From a checkpoint of a small masked spectrogram model.
Model: 5.29M parameters, log mel input, encoder arch vit, encoder activation swiglu, encoder patch size [8, 16], encoder layers 8, encoder width 192, decoder layers 6.
Training: normuon at rate 0.019, 7300 steps, batches of 512.
Data: trained on phrases spoken by 400 fixed synthetic voices, 39062 training examples, 95.7 epochs.
Rows from block 3 of the decoder of a small masked spectrogram model, named by matrix and row number. Rows with one number belong to one neuron. Each number is 500 + 25 x the weight over its row's rms, rounded and kept within 0 to 999. All counts start at 0. Numbers have three digits each.
After each neuron's rows are labels from the 100 clips, of 14848, where the neuron reaches its largest size: "strongest on" is what is common among them; "peak on" is the class under the peak. Only what is clearly more common there than usual is listed. The data: phrases spoken by 400 fixed synthetic voices. In brackets: how many of the 100.
# gate: MLP gate (decoder.3.mlp.gate.weight, 384x192), inputs 0-95
# fc1: MLP up (decoder.3.mlp.fc1.weight, 384x192), inputs 0-95
# fc2: MLP down (decoder.3.mlp.fc2.weight, 192x384, transposed), outputs 0-95

gate.242:516512530492467490430498509541535533508501430539487500523427489484470498464511501586529491535513527520499505491509489452534443458531537523467502504530457527451500501512472514503469514496489507498529513545487511517480470467535463511483493517534510496480511525505511516481496489501482522561
fc1.242:498511536527505468485523536511497485517479484494469495507522508509498489511462526512505476556480503511533501515473475462527484460505519478503545480461475482403522481467507515468475532516497487470495512464516487506529503504504472509483470487514497502519518518488499457514490512488485512539
fc2.242:481562519462465488451548494540528489486540511487516513518466536490439533499501516476481489467491511478491475493491491487510496477522509510526495506498482558507469491507537495509512444498522499530519494538496468472493517458545480501495525505505538471455509503498496478468479469469468468484
strongest on: /tʃ/ (89); /ɝ/ (79); /ɪ/ (77); /k/ (75)
peak on: /tʃ/ (82)

gate.47:513521497489500489498558511568475500499522501527484518491493504528501463511463476510479493447521482488446488475541508520502474468479518508492529489507545488491510500472534527555486489470473512479513500520533509463491516481493537453506503535557492468473519487544517491521468552503494486515
fc1.47:496471515499496541477473471507524516489515499530526491484546488484489500532507512456477493479527480498509468511467532486483508489532523490455467477491481555467545517517546507541494505493509511505549495520492533533509480519441490486473488429492522505486509516491491508516486511526498464476
fc2.47:513563504490428478513537523538548513527493439483478520539486468502496498509462529517520483486505463547487506490533487520537497506498471453535531548444512442523506508489469502517523498511500495507466508498530494458494482450541498495476482491552489496498489488524491537520463530490501515484
strongest on: /ɛ/ (93); /i/ (86); /v/ (84); /h/ (54)
peak on: /ɛ/ (40)

gate.12:485427514458548457508479544473471517503467517485487514530512499525502531521498492490494519499467519498447495457502491509485522491504532532513491516457467502503544498515455501470509449514521461487517519547538523566465529545522502456509503522498509541503476534466504489467488519509459497468
fc1.12:461473512465494499510526528546535477539518486512533475477501491493528483506537484468542506515508471507512471531547538491461523508559516487510485547530507470501477503518496509449499507429498500483545485498522517467458490518502495468489470526487510506491467513523455480502516475511502567518
fc2.12:493525504479485499522533482476496481509474481474500547481515484515487480494476525502474468494516505505486526530443498512496437520469457492496507497462537489544411526492507480489502490524509525522475500526480411454495493468494499515512486474485508449530530510483513490500535518509508481511
strongest on: /oʊ/ (80); pink noise (33)
peak on: /oʊ/ (73)

gate.45:543499521516489470470497512493502488465514512504484498506486489548508530569500476532503474487524478509455493478505512528502482500438488503508494489524480510444521488467564541476561497529518494526519514532488486557453468489527515485490426536484548520534511514508495498509499532455497524517
fc1.45:499514512509497528503461517496505537515481533499473456527481514505510478468517493492489532477469517450531542490442478529499516506511498488523529471532490517511523495518473506490475500487511486486492472503490465515560511481526499511508520461487525475493491517494491473466544496492498500504
fc2.45:490511514506472487490518453471512426493555477525534533500518511504497510491496499524466469488492458519493473442547507504485455510498460488494499546499451449514486514514492516522538512524501521560496515489528503484445510524526505468513500540501524515511502451503510499510474499477557484501
strongest on: /oʊ/ (66)
peak on: /oʊ/ (47); /ɔ/ (34)

gate.33:518496470541504528515487496508525507511506511488463470512541564479530507530510501444523549462491534500540488495493538479521473512508489517500513510487464512521507519471464471476506492514489471527468467493523518469491452494506544524483525484514506512494503498493518503502494502528535536465
fc1.33:509476490528524464510507482517505513510515483514453444490495535521490500499558515501485552525482527521519530507494486491536525472550517475491501476481480515516524462490513506505487483484517478456470501472517488505492508575503494478535497512479520552475494559515489519526489525480508515476
fc2.33:481466493475487505482516528491512461517492528502516509497500485527507479541525531453504458494495473495549503531479523524499499503506440506498501453496484473475490536477518434546536541527501501490483500488510484496483542497483499495475558491493493524509518457477483508500505514502521529510
strongest on: /oʊ/ (77); high voice (51)
peak on: /oʊ/ (67)

gate.55:493508521475540543550518510490520455511511499495514448548460484514528521475527516531502449513520453485542489502497494517510497475520482474532502495498476512527476502531489559491476505477518473543472498528501497503493480472471459486479459501471505474523514520485528513541538500457502511501
fc1.55:489523543471484527500448479524518447527518516567487494492488516459474478515463508509494492494513496501533490518516512495456528530507532508493482507500528517492478546524476532557481459503481464499502477525467475451489479495487505483482515498502517490478506517497552505494508519529478522481
fc2.55:511492473487536517509446507494475497461495480489528512500439501485470499506501453527513491527509513506486501508534489488500491520464528510488501489495468519491532506518515506467502484482496487522498490522521505536499492534457506523443520469512528486492498509516542481472535486508481552468
strongest on: /ɛ/ (86); /v/ (73); /i/ (69); text has "heavy" (25)
peak on: /i/ (46); /ɝ/ (26)

gate.298:466502504509516512491521499507486486494551481507455529525470526507505530496499504540517529511520540479507501496473506493483471472533510544512436465450490515477551445554517487484538547514494509461486480518461518513506475489550440507496507466525472512493504493484494492533507491517491527520
fc1.298:477424507469524511482530484493510505521482523510491513484496482525482450517511484493517458513545505530511503512519486516515482515486526509457489647482457424509483517486459493536506498518496492508524498508537496538509526487462469474528495539530473495505495497525459506478512494505512482515
fc2.298:509485484514490494511524490505502520489508518497503515524468490507507527493488505483533510470486526487519533480487533458505470520551470534511480492528531542484506473500512486480511501500467519501457483502453512501521477510540458554498481480485488513477538493454533498535505497504504527494
strongest on: /tʃ/ (43); /ʌ/ (37); /dʒ/ (35); white noise (32)
peak on: /tʃ/ (31)